Rows from block 4 of the text encoder, named by matrix and row number. Rows with one number belong to one neuron. Each number is 128 + 32 x the weight over its row's rms, rounded and kept within 0 to 255. All counts start at 0. Numbers have three digits each. After the name is the row's rms in percent of the matrix's.
# fc1: MLP up (text_encoder.blocks.4.mlp.fc1.weight, 1280x320), inputs 0-319
# fc2: MLP down (text_encoder.blocks.4.mlp.fc2.weight, 320x1280, transposed), outputs 0-319
fc1.1238 112:151182128128075102094128128158128128095082223128189128145128128189107103166128128162067128069128084067161128128153128128194152136086128128128128128086128138112128128106128128128128128128142128128128128086128128114170128128128128128128103041170103128128176073128078128202128128101128128128128128060096100128128080089128178173128118128172075128080088128128055121170128149128128161183128128128128128128204128128128128128128128128146144128128128130098128128128128167137128128128089128162128193126128075128067143128128151088128128066128169094128128120128128097128128128078120128128128128128138166128201176141216128128065151163046128157067090159128111174128128128185128135055104128052128206128128086128128128078154049130131084128183087128091235128128128128075039191128128128128057073117115163128153128128128128041128128128128104191153119170128171128128095094128128162160128128092148181128098181128128128157100128128128128112178128164189128128128128062170228081128128
fc2.1238 112:128174128120119096093128128147111192119128128141128125128128082158128128103042128128139202128106126128128128128128097128148110094128026128092141209128127084128159158170128128128128118123128177128128128183128128128128112104128070128128128070128203085128128128130155128147128134128091083113071128128128160116127128128128185141128190036180088048128130118128128220128223128128128119128106128112128170128194128128082128128128177128128139202071149171128095128128085095141128099187128128106128128128128087035105128128128139069128150164097128128128128128128094127128128128128128196128107152200128114128162130169122128141097066128111128086098128084128200176126128164128128133112184148061189162128157128128119128128128128141162128089224128126128180146082128130055128128128173128114128028105049128197158128128208103128128191111128140128187109128128128122128085128147128128131128141128128128151189128173128177128126142065100128151043106088128128128128128128027104169128071
fc1.1239 108:119128128177153128064086128180128075099128096082089078128128096084056128146128080128066109128149128083134164128093128166128128185128128128128128100128135128114128166128128112128123154128128109106082192051128128128128165128176162128128128164128098161128128177128128130119168080095128128169128128128128128128063128041119158118076197128128128128128101056138128061100145128128173186128237128163128163128128128082128128118128093128170135128112128144128128128128128149128119073126172092077095172128128185155128106128128128116157087128128140117083166135101199128078182128128118093179067095153167128115133154097068082128192128161180070206087128172165146073128128096128128098086164128073128128172172128083128135185193084128128128128128073190128115134128128128128128075143150128212128128128128128128085128102160186128080128128128128154128128160154150128159128128128175146128207128128214128128211128108205044092084169128109128128159128128128061128044143128110156122154128
fc2.1239 117:128128128081128119106128154064132128128128080128128140128206128128182119078194146154128128128128137128128169128128130118194158055106143128108138151098160118128054118159128153188128128128150148165155116156147099184132159152078128128078128147091128128178130151128175127128103128193128120093128052107102128128128147043119166128128127184128098165182128097128049159146128183153127089128170123092173128128175128128128128128141165128128143128078134128128128115061091128167064146129128128128106128128128189128057168128067200000199128072128141076132128128128128128128159127174138128092128146082120128209088090128110092142128128128065128168124128089128093182171159177163128128139128173110128128117164199128128130128128128128128128141128128111128046071128128128128125106164128083058077128121128191128128174128128167185135149091128057128128159128057128128128206158129167198136128128128128183170113142139128128103128128140128128128062128128177128094019089128161128128177161
fc1.1240 090:185110107180128128106128163128128128128078169128057128128067170128050128128128153087128128128142128101128096205128128189082183128128166109089081128150128087128128144128128128128105128128170190128128086081069128128128128128078128183128128128185100169176075128128128098128128128088067128128113128128087090171182128051193106096128128128172079159074128087158207128083092128144156152155128090109099128128172128079128159181128109066162128128175106128128080074072184161103128167128128164087128128095073073068096128197162128094153177111128154153143142170128083088112106099128160088128108128064168185184090128128128128113128128128128095100150106101181112128128128128159143128128128128111057083128110061128169128181128177095128128128058128128070092165128128128128175146152128078202083161103100128128100113154128106128128144128192128174096176090128150104069156128128062128128128100051152128166128128160087128128094128128091154147128128128072128156174114085128128061186128
fc2.1240 056:111108193139128128128048073071128102099128159204228164185180084199128147141145126155136104128087098128090128162105128180176128140100085128128128128054128228168078128128175128128093154129128128128128133135128128055103119128073120142210094217128128128121128039114140125128128105153143204128128187128107096159070141128175165128128094076158159113128128110128123128162128128163128128116131128128064117128128082128109054128163128157124199159124128128192084130128128167128113082128128076134147128128161130128128128066165073094089128128098148128102187128070121118112150128147128128180128128134128127128128073188128217128128128128176251112206128143063196128123128084126128128105128112101128128135187128069128128128112128128091128128140089128128109128126060128128106128128128149128113175128128116143130119180128128128128118072192073082128130128120102128103128062156148120128133196128152069128128128158117128128150128141137094199128125083129128142128128128117173063128128
fc1.1241 088:128112128162201068075128128088147169128189187128147128160166128159128066082180160128128099128097128077128105088092092171105149174083128171084143128128103128189128128088107128128111128078128128166149156097143128181128113128094150128106128077128077162128164128107128128164128062073070106128096148184160128128128066128128156128128145156128153128128128101097128078128128107197128128128167161189159184106107093128128105090157068157085128128187087128075128070081170113062128099128208128096082154128128088128094080128128108128128128128128161128128128073128128082171158165070150096077103128110128128109128128178128128191128128093128057128128128128163128052159128128180170128128128128128151104128128128105096096128163174080098128128160174099092128068087128128128097145128110128128128128128174075047178128166106112100128128157128149171148128151171128128128075039128179100086128173108058187073155128128102197128154128169171097147105128196128128149166152190128155063186167
fc2.1241 047:128143128138090144157128156226128150180093128114128128162128128128168013145128125115128135128128151122128143128128187128105093132128136099128128101128224091197128188115126128053128128128052103159111128160128185140128128128067128128128128128125128209128191128128148128128128128128152128205149000128101162128128128141104096128103124167106128128147135134128128128128128148118128128128119127102212042128128187128128128128128128128128047157128128128128150128099143128128090174128128128131128211128139206128175128128048208072128128128000128168100124143128128128167078128059128137128128128131151079128101128128128056187128130128101128128128128128067128128116128128128128128030170128195128152128128161085144128127128141205128128128125128154128166128128128128128128171128128127128128128181128128102128128120130128128128162128128114061128128128189128128069171156128111128120128128171079128113119128128128129128161128111128105072189042141128075121066128128128128128128075
fc1.1242 130:153181165155117128165128128128128198128196159168176054128113181128128126000069128128038084156128111096116034128128128128128128128128128102051080128128098079128071128128069099128128032069079062078128084153128128128241128128152128128156112128128128195144090128115089128083128128128128128126173128109083128051128146155128137192128128183165140195128189128128056175128070094140072146156186128128128120128128128128100128128075128157128145128128128112088128128128183128120128185143128128131128099128128105128128128176210189160083209128128128128128128128128128045128113116128128128128104153128144128128150143128106128194128106152128148128139181128170128128128128131128175140128128091128128044079071141209071128048151096128128128128162128128128128128128128153128078088129163128128128128128108117205128072170128144218128128128196128071128128086094128128128128128147128113128128140128144128156128128128128128128128128108070128128176128128128128128128128128128137175128139
fc2.1242 130:078086128128128120158169128097124128128128132103172128094128128081106186128128128128094143101128128128159059095128074128137128128183128113128069128128132128108131132128097116091128065056128000128128128128128099145128129067241128128128128076128128128086140124128113152159128099128128128098138128128128128112092128164128128128146128170128128128126137163101083140128039140147128150139128128115159128182128152119089128128128074136158128073128128164151128128107128146128128161128178130183168128086128089128141113128128128082087122160128128079186105128147182058046128128114098128128103128095128128179091178107128128185079165164186162128115128128128128128216121166056128108115223100128136080128128132192128129128090128144128128128128159069148071114136094128143128101128139128212128191128077186128128146170116128112126128143128157128128126052155126144158128097103128153128043141226128062155068116130128128097162161128080128128091171128169143190112128128128187157041098
fc1.1243 110:088128128097128128128128115128109199071128181069128128203047118178128128097128128175149125098128128128128128128128187169128180078061128128062128128128128093115128102128128128128128128128180024127128153128128110128128128192128128128128172075128112184128119128153128128128128131128128128128128169128128064128128128128128191045128128152128128071128128128128128128023128128128128186128078128213128149070128128128106128083189128128157128128123128128201128091128170128187135217128128174166128088128128111128128128128184128100128159128128128128202128128165128128177128136128128128128128158128128128109128128128136210012128072128231128167128128128154128117128191128128173128128098037128128191128103128135128103046104145128128075128128128087128128128128128128128128128128193128128128055128128128128010128068107128128128128205216128128090128145128128128128041071070128128128128128128153199128113128128090128128128128128128128128128167128073183128128128128128128128076174
fc2.1243 116:128128128067128123080214128128128128178087083128167128128128128165128157128184128128128128128051128078128128148128128128128128114158104128152128128128138128128128128128128128157128128197154128087171168160095187184123128096136128128128088128128128152128144128193128111128094094130148218097128082118078137128171141128089114128182179128128128055128128128163128198069165128128128128128128143128128170009128128128128128084191111139128086128141128128128128192128128092128084128128128128104128128128150128128193128128095114155128093143128199118128102049151128128128160128128128128128096109058157128183128078128128128163060112128128128128128082176128128146014099128175128128173195128080100105158128128069200129086128056128193110156067128204120128128061128128128089128128128138160128090128128143122056093128128128128128220128196128128128128237185128128108125128113128168066128142138128187128176090105128095083128038128148078145150109087128128128185111128101128052116128
fc1.1244 088:146202195140181055128128038102167128128160095205128031128128094042116180128128192128128105128128128128128128170128128128128182128054128098128120128128121158220128128160128128128128128081155128128128178128179128172146128142128152128128106128128128128128128128198172022128048160128184128128128128068128128128128108128076128128128128069182117128128128128156128128128128192128086160128128167128128186128128203128128128128110128128124128083128128128128128128128128133128128128128128128128093128113128128156128145128183128128128128109128128128128086092150128128128128157128083063090128076128190163160137128106128128158128184063087128095128083033061076128179128128113153206128128128128128128097128144128082128128128128208175197079176128128128128155128160128045128052175128116128128100157072128128137128128171128128128128128178128128175103128128157128163128128128106128128232049128128050128192128150128128202128077128128128213152128119064128128128128128128128128115185
fc2.1244 099:128066189060210074128128128113172128129079128056128064082120169128128128128084128079215172158120128128128074126128163128094130085128128128164174131128128128129128166092050128128128128105128128128152128128159059128105128128197112128162128148174166178128166089146128084100211190128128128128128219128128124120128131198128108042150084128128085128128128081169128128128069128085202128128193178128128175128128128128128189069128137128128124128128145128128149064128073128128128128146128128115113128128128089197128128128128128128092073175128119128156128177128153083128128191128128128218128128199128126110128197128099128094077128085128128128224173128128128128117128059196128098092128122128200134128130098128101128076128141128177128128128128128128086128070056128128102198128128130128128134128154117128120131122128128120128144139128128128064084128128113215128128123128128169109128192132206128128197128128128088128128082128128128109107128117128128107128128069041128128075076
fc1.1245 094:198128220128180128128068128128190173163128179102128128128179194148128128128128087160078145091128128128128155128078108128128095128128128128206159085128128128128168156128128077089128211128128098111071128128128090128179128128129128128128128087191070089128106128128128128074111165128128064187128182128209128101128082128103128144128182104128066128128155173167164128164084181128128172128091084128128128156193128128190128128128128128128136105169139128128128128128181110177128128128056175128111202126164128128128128128128128128113182032128128078159128128128128177167123128128068101128104128128128157065128196128128161128128175128200128128128072128128128038128185128112178128128128128128080186174128184128076128216159128125128128068097119128128116128128087128128128092128128201128060128095128128054128109128060149171128107176128128128128038173128182128128110138074179128165128189128128128128128139128168104128128128074128115128128108128149128084203147128128128128091128
fc2.1245 097:089128156128128128128128215116128128128128128083100155053111128128149124128102167076129128135168128128031128104128128128128168128100128161174096141140174128122097144066128096128128138120128169128128128174109128128128128128128109159128068173098128115128128198109168131128154049128096112128128128128165091081128128128176181128128107128119128127083037128085130128249159044108196128077037095128129058043128128128088128138128180128128168144052128128128128102120127128062041172128170090128153128128150168128155128128128128128128128157164128128062128116122129128119128169109105110100128188128238128128128128128079159128128128080128128128114128128109138128128096128146154128133128105179176123155137128082128196128128128049198116128128128128080129098128072128128128128135128128128180128128128128173063128195138128128154128135128128203051128128128128208128154152165149098018128123164128128180150164128128125128128116128163128128095128171128128052128128128098128098116030
fc1.1246 086:168100081058128058090128128128128128167128163066076128128128155128128072145128128128085128069102148128128166207091128128202095128163100195163094128128152234128128191128192161128099128128128128128051098083173128128128200090128128128128128089128158090089128081128128128128128128089180128189128128128110080128145147128087128128128128090094128128094078080128167192128072128114128128067128128128146128052128150128128128128108168071079128081059173060128073128105128128128113143094111128128128158128128128128128128128101128152128174128068081158172128128128088128128096128128087083100101204086100110190128128128109090175128128095128175128194148085128128128128128090128159154081157128128161128128050128128073128043128128181157104200169128128128154158128090180059090128093158187128128128128128128164095078128188160079128128128128189128128153128175128128128086128128183088162087154128193128128128098128128128165072128175080128128097128128167128176063128128128165093128128
fc2.1246 084:128128180128119108096106126115128128128128031123135128118046177128195217128128128236190173128124153140128134128128128128118062109112077068128128112136128125089128128128105128135128147128128128096128137129106128128128030128128157081101128128158077128199215142071181113096115128128121172128167082128128137063128082128103128128206128191152131081110133128148082123098128143171128108116161111128148095128154087128148154128143128128128186128085137128128178167108128064159128084147128118128128074080128128155128128110128038128128113128128128169128123128128166128128196238106162128068108062128161128155186128128096097128066074128128128128128169158128128160128128128128128128128151191128128199118192213069227128146125126137171162128178128128128108128117128128128109075128164128159128128128128119128131155128090158128212128128056129114128128128140128128126128176128155213128128128128128128133150128128083092076128041141128098128086086110087128094176128128062128128137082
fc1.1247 085:128195085174128128128178147128128144128128128108149173151103181087128059095128152128128128092108104175152128077088128151161128160157151128164090151153145154128158142128128128097167152075156128166178128104170145128128128128106143128110107180072128147187128185187128152128154182174159128128151095100104084128128153092150111065154155109198150162128096128128178178153128169171076128128128147186128128153128128092128084167157128128073168158108128098087157068065128128128128149128128188160108084144106128128086102128100154152169179073128128128128158185087186128091128128178100128149156089164128089128103171174128091128108075189128099128128069100167182153185128109128168157107108101128155096063091143170093108087128128160089080128105128189166148128084128128103176174071162128085146110128086112105178165176186083084096068181103168099176097103100090083083154094095078175110128111128101128151091196103097128128148107095128180128181161128161109128128154099128186065163079
fc2.1247 010:128128128128079138128128128128128128128128128128128128255128128185128216128128128255128128128128128128121128128128128128128128128128128128128128040194128128128128128114128118128128128128128128145128128128128128128128109128128128128128128120128128128128128128128174128128128128142128117128128128128128128034128000128084128042128128139035128128128091128128147128128128128157109128128128128128052128128128128128128104128128128128116128128213128128128128153209128128154128076128082128128128128128128153128128128128128128128128128128128128093128128156128128128128209128128061128128128128128128128128128186128128088128061128128128142128128111128128128128124067141128128255128128128128086128128128128128224164109200128128128128128128128113128128128128128128128127106128128128128128128128160169143070117128128128128174154000128128107128205114128128188128128128255128128128128105128196128128128128128128128128128128076128128128128183128128128128128128128128128128128128
fc1.1248 088:080128085128164057170128090183128093180128128174104158128090172073185057088128159092128169128128128128089128128100128128110178128128182128128128148128128128128128128153198128128172112128128092080099128155073171149168128072083128153161161150102084099156128128073128148128098158128094158128078077185074082165092073098101097128080128096152128128146128107128128128109175128150055186171146128128151128048160128128128093082152128168128106104128128066086170161093068164153128128128128128151068172094128096128106128179103165128128128151128167191102128128128128089087173143106128169128170082076128148128096128085106145169087128166057098157178128149128128150108192111109103184146067128180128128165128128175096128081099191128128110128128168128103128079086166178128128128093075186110151166128059107128128128128166078128128177128086188063128128164128128128109128128079091156160093161128128057145128194128105053161128128128156128188085107094143128128128128128165163070128079
fc2.1248 009:128128128128088128128128136128128128128222128128128033110128128128139137128128128128128165128128128128128128017128128112128128171128128124128128128212128128128255128128128128182128026028128128128145128128227128128176090128128128173128128097183128186128128112128159128128128128128070041128128128128128128128128128128128128103175128128128128128128128128128225128128128128128128128128128104128128128128128128128128154128128128128128128157128128128128097197128128128128153074128192074128128128128128128206128128128128128128128128128128128128128128128128128128128240128128128128128128128128128128128181128128128128128128128128128128128128128128128128128128128152128025128128255128128107101128128128128185128128128128067128128128225128128128128128128128128128078110128180128199128128128128161128128128128000128128128128128128067128128128128128128128128128128147128128128128089128128128128128128128128128128098114128128128128128128128070128131128128175128102128128128
fc1.1249 135:095128114184128088091128065128149128155085128128086096128128128128137143059128128092117128030128128076128128166128128128128100092132128128128079128143016163128162128128104067174099046094128075128080169128128128155184088052175128128095142119128111161128128128058128170135128128204066128128128128167171128128093096175147151128128128076134128072193128128132110176166128139125128128128199128128128128125070128181128157135049128128080128128128109128128128192079128128128042128128081128150128128128091095128128128083128062050128087160096073085173120175090128128128123128128136066128120073187128128128128128128128214128215084184101051128128216074128128128128128167128128128128128094128103204128128128128128116083128128128128128170102159114087139128177128051133128165128128165128128128091128128169136128128128128200122128154128128128128117128128128128109190128128128079107128128128099128128128216088216095128128128177192128128128128128096128174123128081128128178128167
fc2.1249 150:128128128131128128090155128050128111178089128128128169117094128101113111165138193084146128066144128074211166136188250122213106128161128128176128082128128128139128128159128128128065128133128100128172128185128128168128112128128114065084128129128096128057128128053111128160195128128054128175128128128033147114141128104128221123157114128123162108128175128128086128090126128128093070128151158128105128048128136128128128139142128103162091149121127128128153128128128128128022142105128128053161169050128128115208136133128128048059134190137129128165110128056118068151128079128128081161097114143128113205128128128112135128140142197184150128038084128128112051163112199102190082128128128128128114120128176113186165128128128099128140100090113128128128128128128128128128128124154128164099172079128099128120148090128138047143128149128128162140128092128113159128103099128101158128124128128097084128128128152128128128127116204114128110169170133150118128108128128132128208147128
fc1.1250 100:128186157056128128116128128128184135138094156128165128128086194128121128128099101128069154128101073254128128053078040128128128128128104128110128117073092084128057198067128128152128128153169128128128128128128128128128187128172076128128128128128103128128128175225111128060162085128114128128128128095128099128128128128088128128179193128128110134114128128128078177128128128152128068187128128185166128092128128128101128128128139162128128164101128128128041083116071128128128128128118128128128092063128128128128146128088159128128141128128112128128098066128158128128128073128128128128093128186191100171128162128087072128066161144128128128132128155128185129128128128128062088128128128128128128105099128128099177072128165128128068128165041200128128128128204128053178185128158128153088129128128128160108071095101128128101043128128133139128128084090128175128155160149112128128117180128128141128128173154116128085128191241128156128078128196204168164128128128128128128128196
fc2.1250 102:128087128107153128128128128079128128128128114128128128084128166105151194128128159128128153128128128128128153128111128128128091128128095078128132170128128128064128128128054095156078166128128128128128184128128128128094128128128128128077128137128128084128166128191131128128128086128103171128128070128128071129128109160128170128128128128139128064097128128177117159128086191176128128179128062016128128103161128128150100128128128062128128183071177128128171128075141128145128112128156128099128131128128173171128128138128067097087128128128128122210128128174131082128229156127128128049106128128128101128128114128128100128086100142128118133128207128128170189128147128188128086128157135078128182128198232113165186155128128128118176170071128128177145102092128128128128128135152128180128128128128147128128247128128199093128190128079110109122128241154128179128128128128231128087074116128128128128128128110128119064128000128128094128101128128128174087128063128091133184084115
fc1.1251 120:128078128201180168128128128207128128147128128128128128128128128185158128149128128077139128128128128083089096128128087128188102104128128128128128135128128128128128103128179128125128128197128128091085128086192128168092203128128128193128063128128065128128128108128128128128128128048122149128175080236092128173128128128057155047158128128128128128128128110153121077128128128128128199128075180128089082128178128178128060125128128128115102177128089109085093114094179128147181128112128128128140128128173128199089039166146179091165128097075111156128128091128128186173128128175128150128087128156128128092128128104128048191128149128128128128097157128105128166128198128128160128087128128180128128128100151189128128072128128114055128128104144073128128128128128092128188130128055128128128128128128128145128128039128088183071128128128128128128128147171128128128128056128128128200128128165128128128071064043064128128175076182128128232128128163087168128087140128128128128128128
fc2.1251 155:115099128154128170128128128160099128106170057080128128164130128165177128128128128128181128177152128093128119142091115097128143128128100052128128128128195128128128088144092096102128216128128115134128128113128128128095128128128128128114124097128180082128128128128128130128128091027143194092220051125128154128103051104015080095170084139102128128056154128088128128128128115128186169144128172128128110065183128158137128128189128128136226068128136128090081128075170128139128127162140128139128103109135081128154078128128128146128045071112128128128109049107120128128090164154128128093116128115070098194176142069128095140162140142130128183128138128128128117159128128109155128128081109121139172139128128188078138132151128137110160127162128121184128080157128128128128128128128125077167128132081128128128174066128128128087095128145106128147099028128128128128082120128134133115181195128082128087042128083075158128128102162128131128072175095128096213128066128179160080128066
fc1.1252 088:085128128128128128128128079150165078184128092128039182171071128099166162128139128160128103128128128128107128128098128128128128185128128128128128128170128097096128128128110056164191128128128128178058128074206186128128045128128128128128128128040128098108157217116076171136093128163065128160161170166180119181173128185128092175109128128128128128034162142128128128128128128038163158167128109128128128128097109128128202128128128150128128063099128128128206127095189128016073089128128129141128128119140111081128153198128128128069139128128128106128128128128182135167128128128128059128156128128190127128128128128077128128085128128063128087078076128164128128128128164128076128128128128090089128128185128128128098059128140128195146128109128128149090105167196128070060128128128128128128156128202128142125146189135128128128085128189128128058110128128128128170128128175128068157105128128125192128128153128128128128128128169126128128167128163128207128090128065080128128089128
fc2.1252 097:142128128071237128128126100133128151128153128128128128110126128128193111079145128128159173128123128128163128159128157128128128128146098133134115149128136105131128144128150128073061128128133060148128128128128128099086103145128150128180102092128192145097128059128128089144207057156128128128128128098128162148030042049128128128159130128065128128128128128076150128235083128255095128128128120196086129128128128128066128128128128126128107157128128128128136128098128065170086128178156128103128128128128128157128128085128159128072128128071136128204073102102219128128089106128128128128128128128079094039153128128162069055076190128128080137128176128070130128128128080128219136128128173128128128128128124168128157231128125128066170128097118114128128047203101128128128117018128128117128129133105128127128156128128128057128128128130102137138150112128116128125128128128128128077128114128124117127128128128126128128128054191102128125077152128165128128128128128173183128134086
fc1.1253 101:128167128128168128128190111106107128128183216128128074197092198128141144128166081165128128128128128160105074135068128137072143128098165128128128128134128128198128128079098128137065128128077077128128128128128122128078128128128128128128128212156128078136056128128128128177128111178088085159187128128184128128128104111128128128128131108174094073184128128128099090180114128099128160128081128150185164128128128128109166140128057072128075128150072128128128151128139128128143128128126128128128128208128075128128131098128071128168128128148128152128128070128128128141128128128186071128159193099086159128171128128110100122128092073115204097128140151075164080170107128155105128128102240170180161128115128087128128094106128097085128128049128094128128160163111128095151108031128128064128128128166067128163128188128161128169128128128080074202128080060128128128128128186128128128128088128187093128128162110093128128121074094169128214170107128128128181128071072174162128128104
fc2.1253 116:079076156145128129166128135128103212184133128128128162128065102165128113128128128050126128088207078153151236167128140098128128232097108144172128128128128128089128152111117128128084128128128102128184090128095128128167128172201111085128092128152128096128128161135132128153182128105128116203128123128137128144075156128128128070147128128080189154128128171101167128217128128128128136138115083128128128104128128128128128112110128128115131148130115080128128166128224076088134163128171128128089128128175128167128202088073128137128065133128128128166190128128155155119059074090128129128128101128128109128092128128179200115128149101124103128246125128096156153108128097128128188115130128147128128185128128134174064207176156128128142151079128128128190128128088126128102049074128128130093128051094173128082163108128128128128150128128128181128128128134048123128128128169128128063167093133171128111094128086079128161083076133145128146128157128128128128164128064128195190128093
fc1.1255 105:128124128128151128128095128155147085113058207089128128166128128203052128128184105128128128044128164128128079128113151101128077128128128128071128128123128180128076085073128139128166128156128057100128109191128177128022128128152104128128122128128128099128153128128128128128085106161128128145097170128066128128116128204128108113079128099066156119128096175128098128096128063128128128128168182166128128112087037128128128087128128128181085083104200128128175128116080128091128128128128143136128159128166128128067128128153128128128123128192175128188152132236110193171128128128152128097128164128128128175114055128128128082128104128153128055103128168128091106078235128128191116155088128161060165086128128128128094128128128174188111128128141128110075128128128128142182128128074128117128128085128128136134128107128143155128128183118163208198128128128071128128196128128128162218128113128128166128128132128128118128069139064117128095128189128090183178171128128128099161120128
fc2.1255 126:102133128128228128128128174151128128105128103069128116120128128098182156128128174066128219128128128128147128170128128149128128128066154128149128128128128071128103128128106128106128176128121195083107140128128135128067052110128133128128172104128128156147130128128051063128128127104104128172128106128128128075128196128182213128165080066120021128128128079111128125134106134166144128128128100128128128063235087053128186139128128128091128128128128128109172197160195195128128109128128128128147128128164128128224128128128128128118174045128143128149128073128128037121128128128128073115128133077101128128193074155095108128128095200128128155128128149076112158111128140128128128123254136128181128128131140128128128128128031128128088128128128128121128103128077112107128131128151102162172128119128149128120128128128138128113128128128128128096048128128128186128128214105184090043092151115128131106167128160128104059049066128128128147118128128128128147134096128164128128103128
fc1.1256 093:163128131128128128128147128128128178128177070128128109128075128172128057138119128128128128128161128128128079076128097200128197128161128080128128173174128128128128140177128166128077168128148107080101081100109128128094128128128128170128128177094128128120095157128128093156128128120128193128180191090195128158128141087082128095060128128128128128128128128128135128115202035128128128091128169128144128128128128128128174128128128087128173142128128027128128128075153128128155128128095141128067191128143128128128128166128128128133173087210128128128128128128208128128146128075128075128128173128128150128098060128156131128128072076198070136128060128071128081128128128169128109128128204128128093128124119128102038128128172115128128178094186077110068167176128158039091128156049181109062128066090158194128146128128128128128174128128184157128057173135105128088128027128111128128128153128062128128128128128091128163116128087128128128128128206128128128185128119128104073183103
fc2.1256 094:128128128070128128128128128128128128128128128031128128128079128128128187084128128128128128047162128128128128144128123067128091128128095112202128128128128128104128168128128128128105128168128183128146128128128117167128128149173128026128128128181152167136169128128128128128179091128071121156128128128128085126128094138128128063166128042128128128205115114128128087128128063129128126124128122128128128133159128128118148128159128128128128104128147128128128128128128053121101171128196128159128128128211151151128199128128126128128049130006128128128128145128188182127148128112128158128068104128128128021095128128092128128128117128128128161132198121128174151128128176175128128085159128161178150128128186128208128147128128128128128128128156128076207134040073128148185128110128187128137128128128128154155096125128145070185148129128128128128210127161128188128128142128138183122128167090128128128125128138128107053211128128128039128021128128201100128133057128128147192113026
fc1.1257 103:128095128128128128128177056128123128090128174128128097128176128128105153128154193128128128128085052150128159128153128073128200069128199128128091156106070128170128128128128128124128128171128128100128212128128128128128128156199128172174128128128174099128128066174101128204128057128128128064128187197128173186128128128128080128164188128128152128151128128110128128160028128128128128191128120128159128104128128185171089054128128105158175128128182128128128063123164128128128128128148128128082160128176128152128070234128213128128128128158120088128128128075128128096128174068128128128164088128067128213128128114094121182156128154128128142174127128128050128128128128121088158128128128128079062128128128128142057128128090128128128128128062156128078128128128152128178090128128079190128069064128128035165085128075128128128128151104121128128066128107128128128156128097072085128128128128070107075128128128194128128119128057128128168128128128128106208147137128128128138171128
fc2.1257 111:093093232101128048128136128116062142128110128128128128128091110128131128128132128156196095118128128102128128176127181128042193133128128165141130169087128178128128173128062153117083172148192184128176128125103128136114092188168166170128055128164139123128234071223128078114128128128115143128101230128214148155131117138128128050128194128135128148128128128149061165196067133129128075128128167128128134128098128128128128063128128118128128139128194041128151117128128130191106136128128097119129128128128128161064121128121128108128075128139161112152128128187184061064128210128128128128128128200128128080128128128128128096067081114128128128128176128097128101128128128190173128119166128128128124128128128142101128093128125128200165128128128181128098136128128129128085128097128128128153129138128130128123159131128128181128128136152115128189071128166128128097128166146094127181206210129128158128128148164138128180128103128188087128128175094128128189128128124128100128128062
fc1.1258 084:128128128128128128103096128088085128128086128079089128128128104158128072128110128100128128160128081083193106128187068098128098154128128188053128128111128165128128100150128101128148128128146128077104102128181088128128170128128128128169190128128178128185104128209083095128101128128176090128128128152180128182090099152128128088128128175181104176110183128096169128100128093128076128128167128128128191156193128128098154097128182181172128097060050128128128097167104107111128155157128072163128206109128128199097128105099172102111110208086147160128100128078065128128155128128179128101189128128085183128169128128082171090177041112128128128128128128128144128171128128184107088128084128128198128149165090128128065070128099172128128128128110176128128094204128128128128073089128128128128128128109175080203074202107095128128128128110128128171077128128128128177083128128128176079128128095128147128035071100128098128128128100128128128071128128165196128128083165175128158128128
fc2.1258 060:128125149031171128146089128166107128123107128128163095128128128128153244073128128119177128108128128128107177140128126128151135128122128128225128210147125174128128188149128128128121198156128128112208128062084146154128114132128128198115128081128228128128094108128128128115128128128128128036105128128099064128128171128128128110128128039005128087128110128246128128128104213170128099144118128128137159100095164144128144116139128128105128128128128098128128208101128128128128128128118128128128128128128128083128116128141110128165128083128104235128128132107128115128152128128128143128128184167178128128130110128128142093128146128128124128128128128128128141082097128200128111148151101117162128128128128063128128144128128128107128130083112128128117128059128190148128235086128128151128128158111128128114121192128127128128210077212106128115094151146128251120128128128138128128128128201128175181128178099096219128128128140128128119128128127128095140171128202084096128128128
fc1.1259 089:128128128128136128076188128120128128091128159155128128128128128128128165128128172177104128128128097128128128153128128081139128128128165128193058180178068128081128128128219100068205144187057128082128104082078191128128128112149137128165128176128128184128128128101128167141128100180128128144128128128067094128096128056124128128128128128128099128091059128046070141050128183098080128128128128098128128090128099128128071123128158128128128095128128082128169162128128112182158128164160128051110128128128128128128128166128128184164128128128128184095128156128102128128128160128076175128128124102152194063128128128158172106128102128097114151128128103128058085128128128183172128171128128098128073128128122200091128178195174164051150082170109216144185166128128128150128159128151128191168128072087143128131128200065088163128068128063128093128156197128128128128128128079128092128128179163193101123128128128179170128174158128175128150128063105128160085069174128128128128112112
fc2.1259 098:110072128128109128154128128034153155182105121128128219101128128128128121147128128132106128128128080128092162103128161136128128055128128086073183176088128092061120128104128128146128100128107146132128125128128146075128111128169128128143128128016128071128131130141185128128169049128081128128128080128128128128128128127104128076141071185115162128083086163154127128218162177159118128085109111128128128128088059128058096169093108128150128128128098128163118139128122128128128152128112128128065128126128162175102128083128128117080128158104037070128161168025051128128128087081046128153128128194128126175074128116057128210089091074037128128159128128112222128120128128152128151097128175128198128152128123104115128128168128086128121074128119186128090029128128128128128065128128128065102128123128128128128185128144172128211128124146128128128121132144128128128128128199128128071190128128153128128128128055128128128114095128128128128128093165144128128128100128098128128115128
fc1.1260 090:209128072128128139053128128112172128128057128084128159181128128194068167128160128107150163092162128096128181173162128128128128128128113128054094128128155161174067128110128128109128128195128128147165091128128102128059077103176040128109171100128108170128151143128055128061128128167038128128128076128128170170103128095128084064185182128128157128080128128128128128128090064128104150128097159191128166128128128176128165128128128128189087102174092128165099128128079128164128094128192128128128111128079067071117081145128128064128195128141128147128128128143151128116128128128128162091109128128128128078087148154092089128128128174084161083128074128108128128128112128128159184128162128075075128128093208128177082096161128166150128142150179117087128162128162128148128107128111128100082160128170128025087128158175128128128128128128187128175100128128128176128104128168128174171148170149174092128160128128149128128079105203128168192151128072099167128167128159165167108128128
fc2.1260 076:128128128113111128128202128101128128125178128107128134131055128180110091233098163128128128128102128128178171096074136123128128072210148185156090109128128128162188147128128136128085054151128131146136159128128158145179128128149128128128064107128063122116109128128128128215128128128105115144128128128058128044162174128180037104132081128077168128128147128048139102109128134101119128136128150093194172090113099151128128149128074128099228108128128128128137140077116128083047056144132128128154078128145135160139128128211128128128051122185128128098128128128138127077128143128137129132128128204128128212128128128106115128117083128128128081113142133128128110128176105111128149128105108153165128128209206110127163128128128128110134182128128128128128126172132128128110101111128196128128079128128128223138099076142128128170226128172077046159186128128128100128133128114128083181128172176185078128128128149128153128138099128128135128072096123060128071132165128128145128128142